config.yaml
downsampling_factor: 8
encoder_norm: "layernorm"
encoder_qk_norm: false
encoder_inner_norm: false
decoder_upsampling: "nearest_conv"
weight_decay: 0.03
Rows from block 3 of the encoder, named by matrix and row number. Rows with one number belong to one attention dimension. Each number is 50 + 10 x the weight over its row's rms, rounded and kept within 0 to 99. All counts start at 0. After the name is the row's rms in percent of the matrix's.
# v: attention value (encoder.blocks.3.attn.v.weight, 96x128), inputs 64-127
# proj: attention output (encoder.blocks.3.attn.proj.weight, 128x96, transposed), outputs 64-127
v.14 094:43 37 37 57 61 59 48 38 52 48 39 55 55 32 56 42 37 55 53 33 50 47 47 68 57 48 49 54 51 61 41 45 49 61 53 36 46 47 78 48 45 44 42 48 46 37 45 59 50 52 30 63 41 44 61 42 55 59 54 46 53 42 41 64
v.15 100:59 45 50 50 44 58 63 51 51 63 56 53 28 47 58 46 43 44 40 51 43 55 46 53 44 65 41 52 56 64 51 49 18 46 58 28 53 69 44 45 56 42 47 70 38 41 45 51 44 59 48 60 48 38 44 63 43 73 46 47 54 37 43 50
v.16 088:56 59 42 68 61 69 51 37 37 62 37 34 50 45 41 53 49 58 64 41 52 42 70 49 51 43 61 48 42 58 50 37 33 67 44 46 47 52 45 48 47 58 60 43 66 63 67 50 45 51 62 50 50 59 53 49 65 51 49 45 24 36 54 43
v.17 114:55 64 63 59 50 52 65 50 32 51 53 43 52 61 45 53 56 49 35 52 53 38 55 46 58 70 44 69 51 54 71 47 60 41 42 48 57 56 57 44 40 64 52 53 41 30 63 59 49 44 32 51 76 51 62 34 42 56 48 52 57 52 35 28
v.18 086:61 63 41 65 46 61 61 53 53 41 38 22 51 49 44 63 56 44 60 66 45 57 69 53 65 42 50 50 48 60 57 34 36 67 51 48 52 40 67 29 46 63 46 48 39 45 53 44 44 73 49 54 43 60 42 47 52 42 44 60 57 52 51 49
v.19 109:68 50 55 45 56 50 36 55 40 55 46 57 55 61 50 53 65 35 51 49 61 42 58 63 52 75 53 76 51 51 55 49 50 37 50 57 56 48 51 56 55 60 53 48 56 32 26 56 41 53 36 54 50 30 42 67 53 50 41 46 59 60 52 43
v.20 093:34 69 41 61 45 50 46 50 46 55 58 52 40 51 41 64 37 65 70 68 62 65 38 39 43 50 52 43 30 38 52 43 52 52 28 52 43 50 42 38 40 52 55 47 54 44 53 63 71 49 52 39 81 36 53 51 50 51 45 54 31 68 37 56
v.21 118:78 70 37 70 43 59 46 61 39 56 36 47 45 44 65 49 38 39 71 40 49 49 58 39 53 44 54 53 52 56 53 51 47 50 57 37 41 57 51 28 51 73 54 53 35 56 63 45 48 58 35 60 36 58 38 60 56 59 45 43 45 39 36 52
v.22 087:48 62 44 34 53 50 41 65 53 45 39 43 47 49 39 57 67 56 36 54 51 53 63 34 61 64 63 68 37 41 39 47 44 41 57 52 44 41 44 59 61 55 63 46 67 66 69 63 41 50 55 55 46 47 37 44 52 43 59 44 51 56 33 44
v.23 117:63 45 32 40 39 50 23 65 50 39 73 44 47 37 50 53 52 53 49 42 66 49 32 52 70 36 42 51 65 40 44 54 61 39 58 70 39 43 63 56 55 38 57 42 53 63 37 38 57 63 61 54 40 69 56 42 57 32 64 43 56 55 56 51
v.24 102:59 56 60 46 57 47 56 35 46 74 39 56 38 48 46 26 44 58 48 55 54 64 51 45 50 44 48 43 46 51 43 51 12 38 60 31 58 33 45 49 33 47 49 54 56 48 43 52 55 47 43 34 51 39 57 47 48 53 54 52 41 42 63 63
v.25 089:24 41 64 49 60 38 49 62 71 57 31 37 44 70 29 44 56 34 55 49 46 52 59 35 51 47 73 42 53 51 50 47 58 55 38 59 49 41 56 59 46 32 61 54 46 46 60 60 49 46 53 49 52 53 40 53 61 41 39 59 36 60 58 38
v.26 091:58 56 58 43 52 45 33 60 42 45 72 51 55 60 40 70 40 42 40 78 56 36 51 38 27 56 55 57 53 55 57 62 46 51 37 50 43 51 38 48 50 59 66 45 59 58 43 34 46 69 53 49 50 54 47 58 44 43 49 44 55 60 63 52
v.27 103:47 45 34 58 50 50 48 60 62 42 49 29 53 44 73 46 57 37 64 50 64 58 43 58 56 61 48 46 73 48 64 34 51 48 50 68 48 52 43 41 66 58 48 51 33 41 56 49 50 50 50 73 33 58 48 46 62 46 42 58 34 56 35 69
v.28 103:31 56 29 60 54 49 41 33 48 53 49 40 66 32 46 59 44 46 53 55 83 53 43 59 56 52 50 67 54 40 42 24 58 60 47 54 43 58 60 63 49 43 47 47 48 36 51 79 55 55 48 64 55 51 50 34 52 53 44 41 38 51 45 51
v.29 110:35 34 54 45 42 48 51 71 64 46 63 33 52 47 56 43 32 45 44 50 53 54 43 56 53 50 39 39 64 28 37 60 58 48 47 60 30 35 48 41 47 32 62 53 37 54 50 40 54 47 56 75 56 55 53 58 58 36 46 44 44 68 43 41
v.30 083:54 43 52 38 50 74 45 69 47 53 51 49 46 47 51 64 46 48 54 35 46 44 53 57 46 66 48 56 41 48 49 53 43 59 38 48 53 55 52 55 70 51 57 45 60 58 52 39 59 53 50 43 50 34 40 65 53 53 40 51 65 40 51 50
v.31 094:55 53 59 57 48 61 56 62 36 21 50 51 67 50 45 49 58 34 54 62 35 53 56 46 61 49 58 38 43 44 52 57 45 34 48 50 49 46 38 57 42 80 58 42 61 61 60 62 46 60 37 56 39 39 60 44 51 51 36 42 57 50 36 43
v.32 106:76 58 56 63 38 59 56 57 27 68 35 70 41 49 56 32 58 36 67 33 40 61 49 36 51 49 62 63 47 50 49 56 52 42 53 34 51 39 44 44 47 53 46 48 44 50 51 57 51 59 27 49 57 44 43 53 47 61 51 44 53 40 49 53
v.33 080:62 36 36 64 49 66 42 52 47 49 59 64 41 32 65 55 54 47 59 56 48 45 41 60 50 45 60 44 57 54 54 49 44 55 52 50 33 40 40 56 65 48 47 51 58 59 20 38 34 57 53 59 44 44 57 55 45 56 55 52 57 53 53 64
v.34 096:53 42 62 29 40 36 61 46 48 60 62 36 27 43 39 51 42 69 33 51 51 49 56 56 50 40 32 55 62 44 53 44 57 55 44 48 63 39 52 49 47 64 50 43 67 53 57 55 49 63 47 34 59 66 62 42 49 34 60 67 44 48 42 49
v.35 106:26 47 51 39 49 37 44 51 61 44 63 42 47 45 59 48 57 65 43 54 44 67 23 51 46 42 48 46 53 32 30 55 64 56 64 56 32 38 53 60 47 42 43 44 60 60 51 36 49 37 54 43 53 55 49 49 60 32 57 49 58 51 42 50
v.36 096:51 49 44 48 48 52 55 68 61 39 54 44 45 53 53 48 41 65 47 63 37 64 45 54 59 63 49 34 38 54 49 48 32 45 47 49 43 54 51 41 59 53 52 54 52 49 58 53 50 57 53 55 47 33 60 55 53 56 49 61 55 60 17 58
v.37 089:66 44 39 48 56 44 48 60 51 38 34 45 66 51 78 45 57 45 54 43 54 63 51 42 37 52 55 49 54 41 50 53 54 49 60 52 45 48 52 47 56 56 30 56 51 56 65 33 38 70 41 47 25 49 51 49 60 46 59 45 59 49 54 66
v.38 102:39 39 56 60 50 60 56 47 44 40 76 56 41 37 39 56 43 49 43 45 54 49 42 58 59 37 52 43 60 44 54 44 71 60 35 69 49 45 44 72 49 37 44 38 49 44 39 58 40 39 59 49 67 64 59 35 44 46 60 47 49 46 58 33
v.39 112:39 34 38 58 51 46 40 45 68 48 62 62 47 56 39 62 29 43 52 52 53 43 67 58 29 44 35 51 61 61 46 38 67 56 42 59 66 63 56 49 44 40 48 57 46 54 46 43 62 51 59 45 61 67 48 57 41 62 53 39 37 49 47 51
v.40 109:39 57 41 57 59 58 58 48 59 51 40 54 48 53 44 41 58 40 76 47 54 48 48 50 44 53 58 61 56 59 55 55 41 51 49 42 53 56 41 33 67 53 45 45 42 46 42 63 41 60 34 70 58 39 33 65 44 60 31 50 56 55 44 52
v.41 110:38 49 50 57 42 60 52 44 35 72 41 48 59 37 34 55 58 49 59 60 64 59 49 50 55 45 61 59 48 59 45 40 50 61 42 55 49 45 67 53 47 52 61 38 51 21 45 62 60 53 69 37 61 43 47 48 58 53 51 61 39 62 56 62
v.42 113:24 46 50 49 55 40 51 54 56 55 71 36 36 46 47 58 43 62 40 58 67 58 37 44 36 56 40 53 37 33 39 38 55 51 48 47 53 55 63 51 47 19 44 54 51 27 48 54 65 45 54 51 61 46 51 43 56 41 58 45 54 58 50 47
v.43 069:26 55 42 44 71 52 35 36 55 45 47 40 63 54 53 85 46 61 53 68 51 57 43 54 51 60 48 39 23 45 58 54 48 52 44 42 46 48 50 47 45 46 55 57 55 46 38 60 54 65 47 61 45 39 53 45 42 37 59 51 49 55 35 51
v.44 091:50 66 46 48 44 31 36 59 47 55 56 35 62 49 45 49 50 44 37 42 70 59 48 45 47 73 38 61 41 23 51 55 60 44 56 61 33 39 45 47 46 50 47 60 59 56 65 60 48 52 31 65 48 48 56 47 65 36 45 44 55 54 57 57
v.45 099:63 59 43 48 45 51 45 48 37 60 55 46 65 50 56 49 42 34 34 58 59 53 51 61 66 72 38 55 49 37 65 59 57 36 58 62 38 55 48 44 38 57 63 65 30 36 48 55 49 40 50 55 55 41 57 49 48 63 45 54 62 55 53 37
v.46 082:43 59 49 57 56 56 44 59 62 49 45 51 43 58 36 48 43 30 45 40 65 43 50 39 59 59 64 47 40 69 71 48 38 56 41 48 57 63 53 61 65 49 60 63 46 43 68 48 53 56 50 57 52 52 48 45 46 60 40 37 41 34 53 49
v.47 073:37 43 45 50 72 43 34 32 48 32 44 60 67 46 38 58 37 57 55 33 41 52 57 48 47 48 44 44 36 52 46 69 58 52 48 31 59 44 48 67 38 41 52 45 55 66 41 52 46 48 47 43 42 61 49 31 38 44 58 34 50 40 64 57
v.48 092:32 54 49 30 60 57 33 54 55 61 35 50 46 69 39 56 35 39 56 49 47 30 72 61 47 38 61 46 45 52 60 48 42 64 45 66 45 46 55 41 45 38 49 48 48 44 63 51 56 62 53 36 54 54 47 50 44 53 33 44 54 61 71 37
v.49 106:56 58 43 48 52 57 71 47 34 63 50 54 44 51 80 51 40 67 45 44 48 66 41 60 38 83 60 61 46 41 48 64 40 57 46 51 50 40 53 43 50 43 54 46 41 60 63 43 43 68 51 36 46 49 58 55 41 58 47 53 55 58 57 28
v.50 101:58 44 54 47 62 55 46 44 41 54 54 54 55 42 49 51 52 33 45 43 36 70 51 45 60 49 66 54 42 59 60 63 54 35 46 51 62 37 55 52 39 40 43 51 58 48 45 28 78 24 52 61 51 59 49 54 71 39 46 68 60 49 31 48
v.51 087:50 69 44 54 29 53 53 53 49 43 69 53 53 53 47 44 46 59 51 26 51 36 59 45 48 41 63 42 53 39 74 58 73 59 23 52 42 46 32 41 32 70 41 66 39 41 41 51 45 50 45 53 50 51 38 54 60 60 62 63 45 54 61 55
v.52 118:38 44 47 50 61 63 48 40 68 35 42 47 52 44 41 62 49 50 42 57 37 54 61 44 48 55 57 63 53 61 25 51 40 43 56 33 66 33 75 52 55 37 68 46 50 37 58 45 61 43 55 33 57 54 51 44 46 50 50 41 53 66 65 40
v.53 097:42 71 48 49 58 33 75 38 43 58 56 57 44 67 48 47 39 49 58 67 47 51 50 60 64 56 56 48 65 27 66 45 32 54 43 47 51 55 35 53 58 67 32 43 66 58 52 63 44 67 50 59 44 44 42 41 34 57 48 46 45 54 38 55
v.54 100:50 66 32 65 46 45 52 48 42 49 60 34 33 61 55 57 19 70 53 52 48 41 54 58 45 45 47 49 51 63 60 42 52 45 51 42 45 54 63 25 43 42 49 61 46 50 47 66 48 41 42 61 44 72 64 57 54 88 61 47 51 46 57 46
v.55 098:46 29 52 68 56 42 56 58 48 61 44 48 37 45 63 50 69 55 56 44 32 64 52 57 50 45 43 34 56 59 37 48 39 53 57 42 62 46 42 54 33 54 27 37 48 50 59 45 50 41 63 43 68 41 55 57 52 30 70 61 51 56 41 51
v.56 108:42 55 48 52 53 44 45 45 69 41 34 56 58 72 47 42 57 55 48 19 51 34 63 50 41 54 59 45 59 45 54 34 51 63 44 40 44 46 30 61 53 48 69 72 42 36 58 59 48 53 64 53 53 69 62 57 42 36 29 37 57 44 66 37
v.57 094:56 61 39 43 36 59 61 61 39 70 59 55 56 46 39 63 36 61 60 39 76 41 28 45 53 60 43 67 43 26 47 54 36 54 37 58 37 60 65 47 72 41 51 54 44 51 47 59 36 72 48 51 53 41 43 43 38 46 31 45 50 47 65 54
v.58 090:42 49 59 54 53 72 37 65 41 52 53 57 42 42 60 51 28 52 54 54 37 64 40 49 64 48 39 40 43 68 31 36 50 57 49 59 39 43 68 46 60 42 48 50 56 45 53 41 47 56 38 54 36 39 48 30 54 67 47 59 57 56 42 57
v.59 091:50 63 39 55 45 62 39 62 43 59 66 52 50 43 37 50 51 60 52 29 68 39 35 53 48 48 28 50 49 55 62 45 40 68 41 51 45 53 61 33 51 50 40 65 37 39 32 58 51 58 39 59 43 53 48 58 47 52 48 44 42 43 53 51
v.60 106:57 69 42 46 58 47 37 61 68 46 52 43 48 64 52 60 48 39 55 39 46 52 48 40 59 53 47 54 27 40 68 46 45 50 51 60 65 67 58 43 72 34 46 69 43 41 50 58 65 50 48 55 46 55 60 55 42 77 53 45 49 51 33 52
v.61 118:47 36 64 41 63 42 34 59 69 40 46 52 62 45 43 43 59 21 61 36 49 52 55 50 55 34 49 46 36 54 55 38 66 49 53 61 51 67 53 64 47 35 36 54 60 56 49 57 66 33 46 54 59 43 43 45 60 59 65 57 58 38 34 63
v.62 097:37 57 42 55 46 52 29 51 36 74 23 60 50 48 51 61 38 59 50 62 30 43 68 45 55 35 62 34 43 48 65 42 58 47 55 46 44 56 63 51 55 50 32 33 54 57 43 38 56 38 41 48 49 52 63 58 58 47 50 70 65 40 68 63
v.63 107:45 43 41 29 41 58 27 43 44 54 45 56 50 44 49 58 60 43 52 47 47 64 51 35 41 41 41 62 27 57 49 67 62 47 71 57 53 41 48 57 62 55 50 46 52 49 55 44 51 46 46 54 62 47 44 47 79 43 45 63 68 54 60 56
v.64 107:41 57 50 60 43 45 39 32 57 35 55 46 57 58 46 46 45 48 52 34 34 56 44 60 42 28 57 52 65 53 55 42 61 53 58 46 60 44 43 47 20 64 54 69 38 47 49 51 43 30 56 58 53 72 48 63 74 47 52 41 59 41 59 53
v.65 097:42 41 38 47 60 39 41 37 35 52 44 57 48 65 34 54 40 59 53 60 39 47 45 55 54 37 40 58 53 40 26 52 46 62 56 37 64 64 64 57 59 74 42 42 60 58 38 42 57 36 42 47 63 45 41 63 53 47 52 47 59 58 56 74
proj.14 090:64 52 56 54 58 42 44 56 51 48 54 54 46 60 58 54 34 34 56 53 54 45 70 33 46 58 45 38 48 45 44 55 61 53 53 49 67 71 36 45 57 36 41 49 44 46 56 32 37 50 58 51 30 52 44 62 37 51 65 45 29 56 33 46
proj.15 094:42 63 37 37 68 41 56 58 34 19 53 51 41 49 45 37 54 63 64 54 57 51 51 40 53 44 54 52 47 58 38 46 68 37 42 63 45 63 64 49 50 56 44 36 62 55 50 46 54 46 47 39 54 67 34 64 61 33 50 45 34 40 64 49
proj.16 080:69 45 57 51 43 35 59 50 32 42 46 69 64 54 49 40 55 55 31 51 57 37 37 43 60 51 48 59 52 34 39 59 54 39 60 59 56 43 41 40 52 35 38 66 47 47 41 45 26 55 51 50 58 49 65 59 22 46 70 42 48 54 38 61
proj.17 106:55 50 48 55 46 61 53 50 65 52 51 41 53 58 61 52 55 43 61 39 52 44 48 40 53 36 48 32 52 73 59 43 55 67 42 53 34 63 44 50 61 33 37 43 43 48 52 45 59 57 66 43 32 16 58 48 40 60 32 47 49 52 55 66
proj.18 084:66 59 38 55 60 54 47 42 59 58 58 65 48 60 46 27 36 47 55 50 45 55 38 55 58 65 43 67 58 55 43 64 60 46 57 51 54 54 38 51 45 31 47 44 53 58 56 59 25 41 53 53 34 50 46 54 44 49 66 44 34 54 50 53
proj.19 119:38 49 43 58 37 63 77 44 61 32 49 39 48 61 52 49 52 41 58 47 54 44 58 40 42 48 50 31 57 40 40 47 58 47 46 33 58 53 58 46 53 39 51 48 59 31 68 52 67 68 57 48 53 54 38 57 68 58 55 42 47 35 39 53
proj.20 085:57 52 50 40 51 52 47 54 48 47 56 49 33 42 44 54 48 39 40 42 54 45 47 61 39 43 49 55 67 50 59 42 40 49 43 53 52 42 52 71 59 48 50 61 52 67 49 40 40 45 56 38 25 51 64 29 47 57 43 59 42 37 70 57
proj.21 113:55 54 41 53 70 57 64 52 32 42 52 54 58 69 48 35 56 64 47 39 46 50 33 36 48 54 50 40 51 63 41 63 43 47 57 46 45 44 46 45 54 18 43 64 62 47 33 54 37 44 58 63 46 42 47 61 32 44 54 55 48 36 49 52
proj.22 085:46 45 67 36 40 42 51 63 44 45 58 73 41 43 57 60 36 46 46 57 48 38 36 76 42 42 48 29 63 49 41 53 47 55 51 48 68 31 49 51 55 58 69 48 62 24 50 41 51 53 38 55 68 52 52 43 39 60 43 50 42 41 59 35
proj.23 116:51 51 58 54 40 52 56 47 75 65 42 48 55 53 53 49 48 36 50 75 58 65 46 47 43 68 44 55 42 48 36 58 28 57 62 44 53 54 43 44 50 55 39 60 64 51 50 47 50 49 27 55 39 36 38 53 62 31 67 46 55 43 40 56
proj.24 102:46 57 36 41 58 38 36 68 36 38 47 62 44 56 51 58 41 43 46 46 33 51 55 41 57 41 31 48 51 47 47 48 65 48 31 75 48 79 53 48 52 52 44 50 44 64 57 45 35 44 65 62 52 55 49 52 48 54 44 54 47 56 50 39
proj.25 089:50 60 56 44 36 60 50 50 62 57 52 54 47 37 64 62 47 63 42 53 51 47 55 72 49 38 38 44 49 45 35 30 44 54 59 53 70 29 44 36 49 74 58 51 53 49 55 56 47 44 40 58 43 68 58 41 35 67 51 60 54 43 52 34
proj.26 097:34 44 48 52 41 53 67 44 62 58 63 50 51 55 43 34 45 60 59 43 50 57 39 65 45 43 49 67 44 27 49 48 39 31 49 52 62 55 59 60 52 56 42 48 63 40 53 67 71 52 45 42 72 53 73 37 60 54 42 47 57 34 48 47
proj.27 101:51 59 60 58 55 65 52 70 49 51 38 64 52 46 60 35 43 48 57 53 45 57 61 43 52 50 49 65 40 61 41 64 41 63 61 41 43 37 42 41 45 38 56 63 44 71 30 40 49 39 46 48 27 55 35 57 59 49 69 57 65 37 53 46
proj.28 105:60 39 61 32 38 46 43 63 64 35 44 68 39 56 53 50 34 44 53 53 47 44 60 49 52 65 43 48 46 60 48 62 40 44 58 57 66 45 49 37 65 51 46 67 51 57 50 24 48 51 51 21 25 51 55 46 49 44 63 54 58 40 39 54
proj.29 106:54 49 56 51 37 55 49 39 65 57 36 60 63 41 43 48 59 63 55 56 61 62 38 63 57 43 47 65 33 47 32 36 33 65 55 48 56 40 38 56 49 83 55 61 60 71 39 37 46 40 26 33 34 43 41 37 57 40 60 42 61 43 48 46
proj.30 081:53 55 52 58 51 45 79 34 49 36 47 46 53 50 35 47 64 49 39 61 71 38 30 62 41 46 59 52 61 38 46 47 54 47 52 33 56 41 40 54 45 52 59 54 62 51 48 53 59 62 40 45 65 51 44 57 59 44 77 30 33 65 43 51
proj.31 092:53 67 46 49 63 54 51 49 48 72 58 58 37 45 58 49 47 53 60 26 51 50 50 60 48 51 50 52 54 45 40 38 56 73 51 39 52 28 39 60 44 18 59 47 40 41 49 56 42 61 48 68 44 44 58 53 39 60 61 60 61 60 50 50
proj.32 105:48 60 25 48 73 55 61 55 36 48 48 37 42 66 49 58 46 56 37 47 57 45 51 35 50 41 34 20 50 61 41 36 60 46 46 59 44 70 44 42 58 34 46 49 44 48 47 52 41 58 65 75 36 37 48 57 39 51 52 62 33 60 36 55
proj.33 071:50 53 50 40 49 52 53 46 39 55 58 53 62 45 40 22 29 44 44 44 55 60 65 35 53 50 54 66 44 32 32 52 55 38 52 46 66 54 40 56 44 58 49 56 50 52 52 41 58 60 51 59 51 59 38 56 68 48 74 25 45 41 40 43
proj.34 100:31 42 53 56 50 40 40 54 59 59 51 50 53 38 58 59 38 29 47 66 48 44 44 54 37 51 52 48 51 52 72 66 40 60 29 76 57 75 45 52 48 71 53 56 38 51 48 56 67 27 61 38 55 34 62 62 51 60 44 53 31 68 45 52
proj.35 101:38 34 58 38 49 36 38 50 63 57 45 55 56 32 39 59 38 38 42 61 50 55 61 73 53 53 62 59 38 48 64 54 42 59 43 55 54 39 50 54 45 78 72 55 47 55 47 57 48 38 44 54 56 51 36 44 50 47 58 51 46 62 55 26
proj.36 092:47 70 54 56 69 54 41 66 40 51 61 49 39 36 50 40 48 33 63 49 66 42 41 62 49 43 51 59 62 49 49 58 51 61 55 31 52 35 42 69 40 40 60 34 39 48 53 45 45 43 34 56 44 62 48 49 47 49 54 42 31 47 78 49
proj.37 083:33 64 45 63 65 59 50 54 49 52 48 61 46 64 42 48 47 76 55 50 41 46 58 50 55 68 41 55 38 54 52 64 47 50 61 25 39 47 44 50 52 38 56 45 48 58 25 56 50 42 52 65 55 52 44 64 64 44 47 56 70 55 40 46
proj.38 096:47 43 53 37 34 37 49 45 61 84 43 44 61 47 55 43 50 42 40 43 66 49 68 56 53 46 56 49 48 53 60 44 44 55 56 62 52 41 42 41 49 73 51 61 38 43 55 44 63 63 49 45 31 44 54 39 52 51 56 48 60 67 30 57
proj.39 114:58 37 56 40 44 50 54 39 39 59 53 39 48 39 65 53 70 50 51 59 46 39 42 37 50 49 63 50 45 53 40 49 36 42 51 53 58 48 54 57 47 59 62 39 52 47 51 57 44 49 44 35 54 59 65 64 36 51 33 71 46 33 59 61
proj.40 106:51 55 49 43 52 55 60 63 38 37 68 52 31 45 61 54 49 53 49 51 47 56 52 45 43 34 45 34 58 64 48 42 64 40 46 48 54 42 57 52 50 36 40 61 48 48 63 40 45 49 62 48 36 55 42 35 53 63 45 59 33 38 58 44
proj.41 102:53 40 68 53 42 45 44 51 73 42 48 50 48 61 44 56 30 29 41 48 56 43 51 66 47 56 42 48 61 36 66 44 52 39 47 63 69 60 48 24 51 47 46 45 49 55 65 55 38 55 39 51 50 48 72 41 46 60 59 42 34 42 45 52
proj.42 110:51 56 52 48 56 45 51 53 69 42 38 61 41 51 42 53 57 36 48 72 63 49 54 71 45 72 52 57 48 49 57 51 39 52 46 63 43 49 54 49 71 78 51 41 60 59 58 49 48 50 42 21 31 66 54 39 51 37 52 42 35 44 60 50
proj.43 069:47 54 54 50 38 35 47 58 68 38 75 52 25 38 41 46 49 40 54 51 42 53 64 57 30 54 52 66 62 38 55 47 47 51 49 52 63 46 70 60 51 46 43 54 65 42 61 56 44 24 52 27 59 64 69 52 41 56 51 51 42 36 45 44
proj.44 095:46 51 44 56 46 64 54 50 60 53 19 69 55 60 42 44 38 46 52 67 43 53 48 65 56 48 34 48 39 47 37 60 34 57 50 53 63 54 45 63 65 65 55 57 61 60 33 38 56 48 57 32 42 45 34 48 61 40 61 52 59 47 38 40
proj.45 099:55 48 46 56 43 65 52 46 74 35 33 41 70 65 44 40 54 58 56 38 47 49 47 40 52 46 48 60 52 46 46 48 33 63 47 28 41 52 53 47 49 43 45 38 67 63 46 56 55 59 44 49 52 42 40 54 66 39 51 31 70 41 43 59
proj.46 082:56 64 57 33 36 48 60 60 45 62 56 65 37 50 59 40 55 53 55 57 43 44 55 62 44 34 49 25 58 60 32 53 49 38 56 61 68 45 59 38 57 48 45 33 58 46 41 52 47 47 51 50 59 65 47 50 34 59 45 57 54 43 63 44
proj.47 072:58 41 54 46 37 42 52 53 52 75 58 53 35 49 46 62 49 46 48 64 41 49 60 43 43 49 49 53 41 36 51 40 58 47 53 71 63 58 60 61 57 46 44 55 51 33 65 53 43 49 46 42 61 50 72 60 31 52 39 72 50 54 34 53
proj.48 102:31 57 68 49 38 40 47 51 54 42 54 33 46 47 43 49 46 41 54 60 55 53 43 65 35 58 32 40 59 66 54 45 51 43 40 42 56 40 45 49 47 74 42 54 43 68 46 51 42 48 46 46 52 52 68 49 54 48 72 57 41 46 33 54
proj.49 108:60 41 46 38 50 47 39 56 63 45 50 45 64 43 42 44 61 46 33 38 58 41 40 40 44 45 47 52 50 49 54 58 66 35 53 46 72 55 36 63 40 50 39 51 60 59 32 80 55 60 55 56 51 48 41 64 55 41 40 64 47 26 42 64
proj.50 094:49 64 54 53 49 52 65 64 47 56 41 51 55 50 54 49 40 63 67 63 57 61 48 48 35 41 42 47 63 55 51 22 45 60 58 46 45 57 51 58 44 44 45 38 41 57 57 63 41 62 66 40 57 36 50 50 54 40 39 29 63 51 63 40
proj.51 086:50 44 38 57 64 64 37 45 57 50 41 48 53 53 53 42 42 51 50 65 45 59 47 51 58 53 36 41 57 57 21 58 32 24 80 46 51 43 48 59 66 44 47 49 63 53 53 48 48 57 45 53 47 46 54 43 49 43 40 35 62 36 47 63
proj.52 118:42 55 55 36 32 55 43 67 46 57 58 48 54 61 63 49 41 47 55 41 51 57 35 54 45 50 44 44 55 41 63 46 76 47 50 46 52 55 45 53 56 50 44 48 51 56 40 55 51 58 57 66 65 65 54 57 63 64 60 66 41 33 48 36
proj.53 091:68 25 52 47 49 54 42 32 55 47 53 49 45 36 40 60 68 40 58 50 46 37 49 51 58 58 50 52 38 52 47 55 53 58 48 60 61 51 54 62 51 50 78 73 32 34 63 37 51 44 47 43 48 45 49 50 43 39 47 42 47 54 34 56
proj.54 112:55 45 54 48 49 50 34 52 58 40 37 68 65 45 46 37 56 45 44 33 58 51 56 63 43 51 51 61 52 39 42 59 39 31 51 60 61 41 41 57 71 55 71 40 69 54 60 31 56 61 49 42 54 33 51 34 56 36 53 57 42 48 43 44
proj.55 112:44 46 57 33 57 59 47 50 67 56 45 48 59 36 59 67 40 51 45 58 50 43 53 34 42 46 41 58 55 29 61 52 58 42 51 51 49 52 61 54 38 35 55 57 41 56 30 56 44 82 53 83 36 55 52 59 59 69 41 38 47 62 61 57
proj.56 109:53 45 53 44 41 52 40 42 32 43 55 38 33 35 67 60 39 49 54 55 53 45 31 39 31 54 42 47 37 54 36 56 54 38 50 50 44 52 66 33 48 48 29 53 56 61 38 48 51 55 42 63 43 49 45 53 52 52 61 52 44 42 54 77
proj.57 110:59 46 42 71 52 42 39 45 42 48 56 48 50 59 49 40 66 40 26 67 46 62 65 61 52 48 50 56 59 69 60 51 55 60 57 46 64 51 39 51 47 63 46 40 53 43 62 67 56 28 44 31 53 59 38 52 45 46 38 70 38 36 43 43
proj.58 088:53 46 45 47 49 26 45 40 65 28 62 56 46 59 31 49 51 50 40 46 63 43 67 45 44 63 51 62 41 44 57 68 47 50 57 45 61 63 28 55 56 54 64 42 55 52 62 56 48 46 54 50 48 61 57 50 28 42 53 57 46 55 30 45
proj.59 085:44 22 42 57 43 50 43 37 67 56 31 50 43 57 67 59 49 45 49 62 63 54 63 66 42 51 58 66 60 40 40 45 50 33 59 52 63 55 45 48 47 57 62 33 58 52 66 63 67 51 43 37 61 54 43 39 47 43 52 52 53 51 43 43
proj.60 109:28 47 60 70 40 39 52 39 42 41 62 53 49 36 46 36 46 48 35 66 56 43 55 55 49 43 51 58 64 61 46 28 57 53 44 49 52 43 37 44 51 64 63 18 41 60 47 37 52 46 49 46 61 53 46 45 60 40 49 58 42 48 71 33
proj.61 131:27 72 53 57 44 48 68 57 42 48 47 47 41 54 49 61 29 60 57 62 33 47 57 51 55 43 50 47 54 50 59 40 41 42 52 47 50 38 48 52 63 53 51 45 29 43 49 27 45 54 58 57 47 50 56 38 50 78 58 42 48 72 63 38
proj.62 093:54 60 76 56 58 46 42 70 47 35 56 54 61 56 39 31 47 42 53 46 57 72 54 66 42 61 39 58 53 52 40 59 43 43 46 54 37 44 49 63 63 48 54 44 55 65 62 41 31 47 55 43 38 44 34 42 56 38 52 32 50 58 33 47
proj.63 104:45 58 60 68 58 50 55 59 43 54 52 60 59 55 37 41 59 56 46 61 54 56 45 65 48 58 46 36 58 64 46 35 50 65 37 42 34 50 59 37 42 41 47 35 44 70 59 63 59 34 48 39 55 52 47 57 29 51 52 50 44 47 39 41
proj.64 111:55 45 53 53 65 52 53 50 42 48 48 55 47 37 65 36 50 59 59 56 58 46 48 38 43 56 40 42 48 58 41 45 36 47 56 47 26 59 62 38 59 34 48 44 67 45 35 50 48 79 56 59 34 44 65 55 39 57 54 45 37 53 50 48
proj.65 101:63 46 66 42 46 65 57 41 49 48 59 61 48 43 54 50 64 34 59 52 42 56 49 48 54 67 47 47 58 44 63 29 50 62 53 57 48 55 50 46 47 26 59 60 32 37 66 56 49 39 55 52 54 60 54 37 41 61 58 46 37 62 43 27